A small multi-label image tagger, trained from scratch: arch regnet.
Rows from block 8 of a small multi-label image tagger, named by matrix and row number. Rows with one number belong to one channel. Each number is 128 + 24 x the weight over its row's rms, rounded and kept within 0 to 255. All counts start at 0.
After each channel's rows are labels from the 100 images, of 14848, where the channel reaches its highest value: "top examples" is what is common among them. Only what is clearly more common there than usual is listed. The data: drawn branching plants.
# convs1: grouped (12 groups) 3x3 conv (model.blocks.8.convs.1.weight, 192x16x3x3, each kernel summed), inputs within the group 0-15
# convs2: expand pointwise conv (model.blocks.8.convs.2.weight, 192x192x1x1, transposed), outputs 0-191

convs1.188 [125 167  96 104 130 181  95 119 112 108 133 147  99 136 115 127]
convs2.188 [132 128 119 119 123 124 126 198 196 122 119 127 165 121 109 122 138 141 168 126 117 119 140 128 121 123 117 125 125 128 126 124 125 126 199 117 125 214 136 127 137 133 134 110 122 116 226 122 118 119 126 132 119 117 132 127 126 121 120 131 120 123 123 135 139 103 123 124 123 124 114 118 138 117 174 128 124 121 131 147 123 127 211 136 131 130 131 132 124 119 125 123 130 124 128 125 129 123 133 126 116 126 116 124 132 123 125 135 121 113 118 124 117 129 126 131 132 130 120 131 133 122 125 180 134 128 133 122 131 121 108 128 132 137 115 123 127 121 226 231 127 135 131 169 185 127 122 141 129 128 124 226 128 134 123 169 207 131 118 135 206 135 126 129 130 173 165 143 127 151 123 176 134 111 130 126 128 117 132 134 119 132 124 141 128 116 129 131 124 126 120 116]
top examples: thick trunk

convs1.46 [135 122  92 110 125 131 114 149 115 118  62 103 121 110  93 127]
convs2.46 [101 139 118 112 119 113 122 144 129 116 112 129  84 118 122 149 134 175 131 136 101  86 120 152 135 142 123 107 154 137 163 146 115 133 124 118 104 149 106 121 130 130 221 112 186 143 142 116 134 138 120 128 217  80 198 140 128 155  84 118 111 138 159 137 129 135  89 143 105  87 152 125 126 118 145 137 183 129 139 115 117 189 140 124  92  99 134 132 114 101 118  87 145 108 125 107 147 139 157 161  98 121 137 109 110  93  98 122  62 129 101 115 100  89 121 120 156 133 141 146 135 119 106 122 141  75 136 190 110 132  98 125 115 101 140 105 146 116 143 140 145 128 128 167 134 125 109 126 191  96 107 138 109 148 132 165 143 130 124 167 144 137 129 147 106 108 130 139 126 123 140 116 145  98 133 125 116 124 156 134 146 131 137 136 120 104 133 154 150 145 135 128]
top examples: three-way forks; drooping; leaning left

convs1.146 [126 106 122  89 118 125  66 115 121 166 142 116 133  99 147 119]
convs2.146 [114 146 153 129 149 135 128 140 128 153 113 108 157 127 165 141 122 114 142 109 154 159 133  93 135 134 131 115 138 111 147 180  98 134 132 141 128 139 126 107  42 125  92 130 113 134 138 165 160 148 161 113  88 112 100 138 167 153 158 109 130 124 136 108 131 149 112 133 184 130 130 110 154 164 131 122  91 134 112  83 122  67 140 112 121 127 110  58 105 177  40 161 136 156 110 134 109 150 124 122 167 155 143 112 120 141 129 106 139 150 172 146 159 152 132 164 155 127 136  84 115 144 107 132 113 126 128 131  88 176 152 150 106 131 112 120 104 104 134 135 155  70 130 140 141 107 118 144 116 141 110 134 114 120 139 117 131 115 113 103 133  94 108 133 126 164 143 131 108 114 134 136 135 174 141 135 123 153 100 127 109  91 145 136 144 122 163 133  89 139 138 178]
top examples: thick trunk

convs1.154 [126 122 107  84 130 125  65 117 125 133 132 125 143  83 140 112]
convs2.154 [127 130 153 118 143 140 122 136 129 156 124 103 185 118 182 120 122 110 178 118 126 175 134  96 116 116 138 130 136  90 132 140 126 151 138 115  78 136 117 136  53 114 114 122 137 128 128 118 138 173 120 140 115 122 129 123 147 151 182 100 144 131 120 134 140 183 126 123 201 133 125 123 127 169 134 130  87 142 139 132 109 107 133 118 124 102 129  73 112 133  77 145 149 150 110 123 129 150 112 125 112 103 164 120 130 117 140 125 152 135 183 116 172 135 110 186 134 133 142  64 130 114 124 135 143 121 140 131  93 135 138 115 107  98 122 139 128 110 130 130 130  79 111 148 139 136 131 125 139 129 119 131 131 128 155 123 131 131 108  64 133 105 111 118 126 122 135 124  90 128 129 170 130 137 175 125 117 123  91 140 122  92 113 146 130 103 123 126  49 136 148 215]
top examples: thick trunk

convs1.41 [131 107 114 148 207 106 124 123 109 115 120 125 116 135 134 153]
convs2.41 [129 128 127 124 120 128 126 202 208 120 130 125 188 120 119 113 121 113 175 127 138 123 153 117 120 110 125 128 126 119 117 127 133 121 199 127 117 200 122 123 134 130 121 123 124 123 215 119 126 126 117 122 119 127 127 124 116 125 121 129 127 120 121 120 124 115 125 113 124 116 129 124 116 130 205 118 127 131 116 131 123 122 214 127 116 114 126 132 127 133 129 142 127 120 119 125 120 128 125 118 132 126 126 132 129 118 116 121 138 124 118 118 133 149 115 128 121 123 120 124 122 122 126 197 115 119 119 119 134 136 136 116 120 126 129 127 124 121 205 215 126 132 128 163 200 129 121 139 121 127 124 209 125 126 122 175 209 127 121 128 191 123 129 115 119 185 165 132 126 137 112 180 126 133 126 118 116 122 125 126 117 125 118 126 114 107 124 109 128 117 136 127]
top examples: thick trunk; drooping

convs1.33 [100 133 151  80  98  86 120 118 107 101 134 117 109 104 125 106]
convs2.33 [135 130 133 145 143 187 111 122 126 135 148 124 149 117 116  88 113 126 115 146  75 131 118 125 102 126 153 150 116  78 134 111 142 136 152 164 131 121 132 114 141 143 122 133  97 110 128  99 151 121  75 114 108 125 116 120 145 172 122  78 153 111  72 120 161 105 137  65 120 120 134 125 159 114 121 119  82 135  83 157 128 107 145 122 132 165 122 105 118 104 119 145 117 156 119 113 134 147 147  97 132 123 148 130 110 134 182  92 166 133 135 144 137 155  57 121 129 100  98 135 124 144 126 137  91 124 118  92 164 106 158 138 128 132 121 143 103 113 120 119 110  99 126 124 120 143 151 137 134 163 126 120 160 125 168  97 110 123 115  55 119 102 107 105  99 119 101 136 101 177  88 143 140 128 150  73 106  99 101 104  61 117 102 130 166 100 110 109 110 106 122 128]
top examples: three-way forks; narrow; red berries

convs1.37 [110  84 128 132 114  70 129  89 111 113 101 115 142 130 119 117]
convs2.37 [143 110  71 117 101 103 122 113  93  82 127 144 136 123 120 132 166 107 122 102 157 120 115  92 124 117 125 148 153 149  72  57 122 135  91 125  88  96  64 158 132 105 113 146 163 138 102  55  67 130 120 103 132 112 114 134  91 109 113 157 116 114 114 163 101 132 119 114 123 127 123 116  93 117 106 133 148 126 105 106 139 142  98 135 106 110 124 138 126 147 124 126 135  74 132 117 137  64 131 154 131 106 136 114 133 124 119 107 121  85 135  97 144 164 132 123  99 124 122 122 147 103 118 100 122 109 148 115 130 182 108  98 123 112 155 116 108 139 105  99  96 159 126 135 109 109 126 103 135 120 140 101 121 137  89 118 107 146 136 149 108 138 134  86 110  61 117  94 126 124 120 173 118 163 132 100 120 105 134 146 124 145 100 102  84 105 105 120 160 144 150 126]
top examples: thick trunk

convs1.2 [104 165 133 118 118 155 106 114 134  83 122  81 124 130  99 149]
convs2.2 [113 157 147 119 190 155 133 133 134 149  90 145 144  65 114 139 144 158 127 124 105 127  97 129 134 138 125 119  95 105 175 150  99 116 140 135 153 116 108 138 132 176 108 108  82 141 122 126 164  97 126  93 128  73 137 133 153 165  95  72 116 141 100 137 127 131 120 133 131 107  96 127 188 126 136 115 115 111 132 135 143 133 117 130 117 151 111 145 126 113 136 154 130 174 113  95 141 147 172 114 105 149 118  83  97 170 140  58 122 168 153 163 138 138  68 135 174 134 142 137 131 189 106 143 135 105 121 111 145 103 113 145 102 104 100  84 139 140 133 129 157 123 131 125 136 111 129 115 123 153 107 131 140 139 150 115 126 115 150 116 130  99 122 143  85 127 115 151 116 179 133 119 130 111 116  63 100 123 124 108 128 115 100 134 175 100 121 144  95 135 119 125]
top examples: leaning left

convs1.120 [ 79 120 135  93 105 106  92 138 110 129 123 125 102 109 127  88]
convs2.120 [122 126 122 149 153 189 114 130 156 139  87 120 137  74 126 124 147 179 125 122 112  94 125 142 122 123 117 118 146 119 204 141 122 145 143 163 134 130 114 134 118 139 178  82 155 126 128 129 145 128  75 119 170  53 164 120 143 157 101 104 129 122 147 137 142 124  93 122 118  77 146 125 168 122 136  92 164 125 127 138 120 158 143 142  97 121 138 116 111 120 126 131 120 159 100 106 169 130 168 129  84 111 122 129  86 140 122  94 153 156 117 164 108 134  79 112 134 128 123 125 152 172 125 150 125  64 142 175 120 146 103 137  96 121 136  84 131 112 136 132 135 110 118 133 125 137 123 117 181 153 114 130 150 133 172 151 133 130 124 158 133 154 120 136  71 113 118 128 140 184 121 126 172 115 134  93  95 104 122 119 133 106 112 125 151 121 136 123 132 127 157 129]
top examples: leaning left; narrow

convs1.151 [132 124 133  82  94 113 128 127  95 142 177 110  88 133 133 133]
convs2.151 [145 103 120 126 109 126 131 170 171 111 121 123 184 135 110 118 138 151 162 116 104 100 144 149 117 126 105 115 130 108 100 128 120 107 176 134 132 185 144 127  63 131 175 137 150 133 184 127 110 135 167 137 165 127 128 111 126 122 146 113 114 125 107 123 147 109 147 118 120 149 144 109 125 106 172 108 124 109 132 115 124 152 176 125 136 133 139  80 111 138 110 147 116 128 119 111 149 113 125 144 158 135 109 106 128 146 143 122 162 128 137 111 107 114  99 103 112  99 113  97 126 122 133 169 133 152 130 157 114 154 101 116 128 121 118 135 137 124 184 186 106 100 119 170 177 133 128 140 164 146 122 188 104 125 114 178 169 119 123 119 176 117 111 112 163 193 179 106 117 142 131 176 120 172 130 134 119 119 102 103 121 121  69  99 100 112 142 139 104 109 148 127]
top examples: thick trunk; wide

convs1.127 [108 101 143  99 119 126 127 157 105 145 158 129 127  92 131  72]
convs2.127 [132 117 159 151 202 175 128 129 143 176  85 118 131  90 129 132 147 161 125 119 109 138 125 145 128 128 120 123 120  90 175 137 123 137 140 156 135 129 110 137 127 153 141  78 129 137 129 135 180 114 112 101 148 101 145 110 185 168  98 111 128 129 124 140 144 124 117 132 122  80 125 128 201 139 130  96 115 125 113 131 114 128 135 134 124 129 130 133 107 157 129 149 120 218 109 101 156 164 169 109  97 135 112 119 100 143 141  74 150 195 126 203 125 130  94 124 129 131 129 128 153 190 128 144 118 104 140 134 134 130 129 159 103 125 131  74 124 107 135 133 116 114 133 130 126 129 120 133 151 156 109 132 148 133 164 127 133 119 114 116 134 117 112 132  73 113 122 119 131 159 131 130 172 143 129  89  94 113 100 113 118  90  95 117 159 123 127 131 107 134 134 126]
top examples: leaning left

convs1.61 [133 121 115  96  95 114 104  71 127 104  99 101 118 125 113 112]
convs2.61 [136 136  93 123  97 108 120 137 149  95 133 103 103 124  93 137 121 159 129 125  99  71 125 166 144 136 119 122 141 135 128 139 145 135 128 128 134 130 120 108  97 126 184 135 138 142 129 140 113 133 139 131 203 114 190 141 126 140  78 127  95 144 176 112 124 112 121 128 117 120 165 102 117  88 143  94 198 101 125 122 103 183 137 115 117 116 129  99 111 147 107 115  82 102  83 101 139 105 130 138 116 114 131 115  91 114  99 117 109 104 114  79 113 102  73 103 141 141 150 132  84 114 110 149 122 113 104 150 103 140 122 124 104  98 154 112 155 104 133 135 147  89 116 138 121 141 110 104 170 101  98 131 118 133 136 172 130 117 119 185 144 172 102 151 136 134 139 166 121  84 132 103 149 120 125 141  92 139 144 114 135  84 154 140 129 107 153 137 160 166 151 131]
top examples: leaning left; drooping

convs1.32 [108 151 111 123 123 111 116 127  99 114 145 198 107 132 156 127]
convs2.32 [128 154 117  98 131 144 130 111 119 125 147  95 136 137 113 122 139 111 112 119 115 132 100  83 125 146  92 144  77 130 118 127  98 236 135 132 148 115 152 122  66 141 126 116  96 130 123 129 132 113 128 132  92 100 127 117 141 125 141 138  86 134 124 132 126 117 108 118 105 132  89  83 173 127 116 128 128  96 111 151  77 122 128 111 136 133 127  98 107 214  82  97 102 135 105 144 112 119 143  99 116 110  97 121 182 157 123 122 127 108 133 126 120 131 150 114 121 125 123  95 146 115 126 138 112  93 125 101 119 184 104 128 135 142 111 135 107  89 110 111 126 103 140 128 114 108  78 103 124 125 102 113  89 137 148  85 114 130  78 168 110 142 112 145 123 122 113 148 115 159 130 105 119 156 115 180 119 140 130  98 103  72 137 145 153 131 142 121 106 128 171  94]
top examples: thick trunk

convs1.6 [123 112 100  95 159 150 145 103 149 148  97  76 126 117 130 125]
convs2.6 [114 131 163 153 197 155 122 112 123 166  98 135 134  90 122 141 141 164 134 116  80 144 112 138 137 141 131 125 117 106 181 152 123 132 125 133 146 108 104 146 115 141 137 116 116 140 116 135 143  99 109  88 142  77 148 137 169 181  98 106 134 137 105 131 119 134  99 130 140  90 130 133 182 128 134  97 112 131 106 124 135 141 125 130 118 138 126 127 120 131 119 157 130 171  80 101 153 148 170 101  88 132 121 126  95 156 104  70 117 181 164 214 155 122  98 144 163 139 145 142 125 218 127 125 114  86 129 109 111 122 109 162  99  94 120  77 135 127 120 118 137 120 117 139 109 108 131 129 165 130 120 119 165 137 123 123 116 131 124 116 120 100 120 145  84 125 107 141 110 166 132 130 161 129 126  83  99 146 122 123 103 105 102 118 142 114 117 137 125 133 128 147]
top examples: leaning left; two-way forks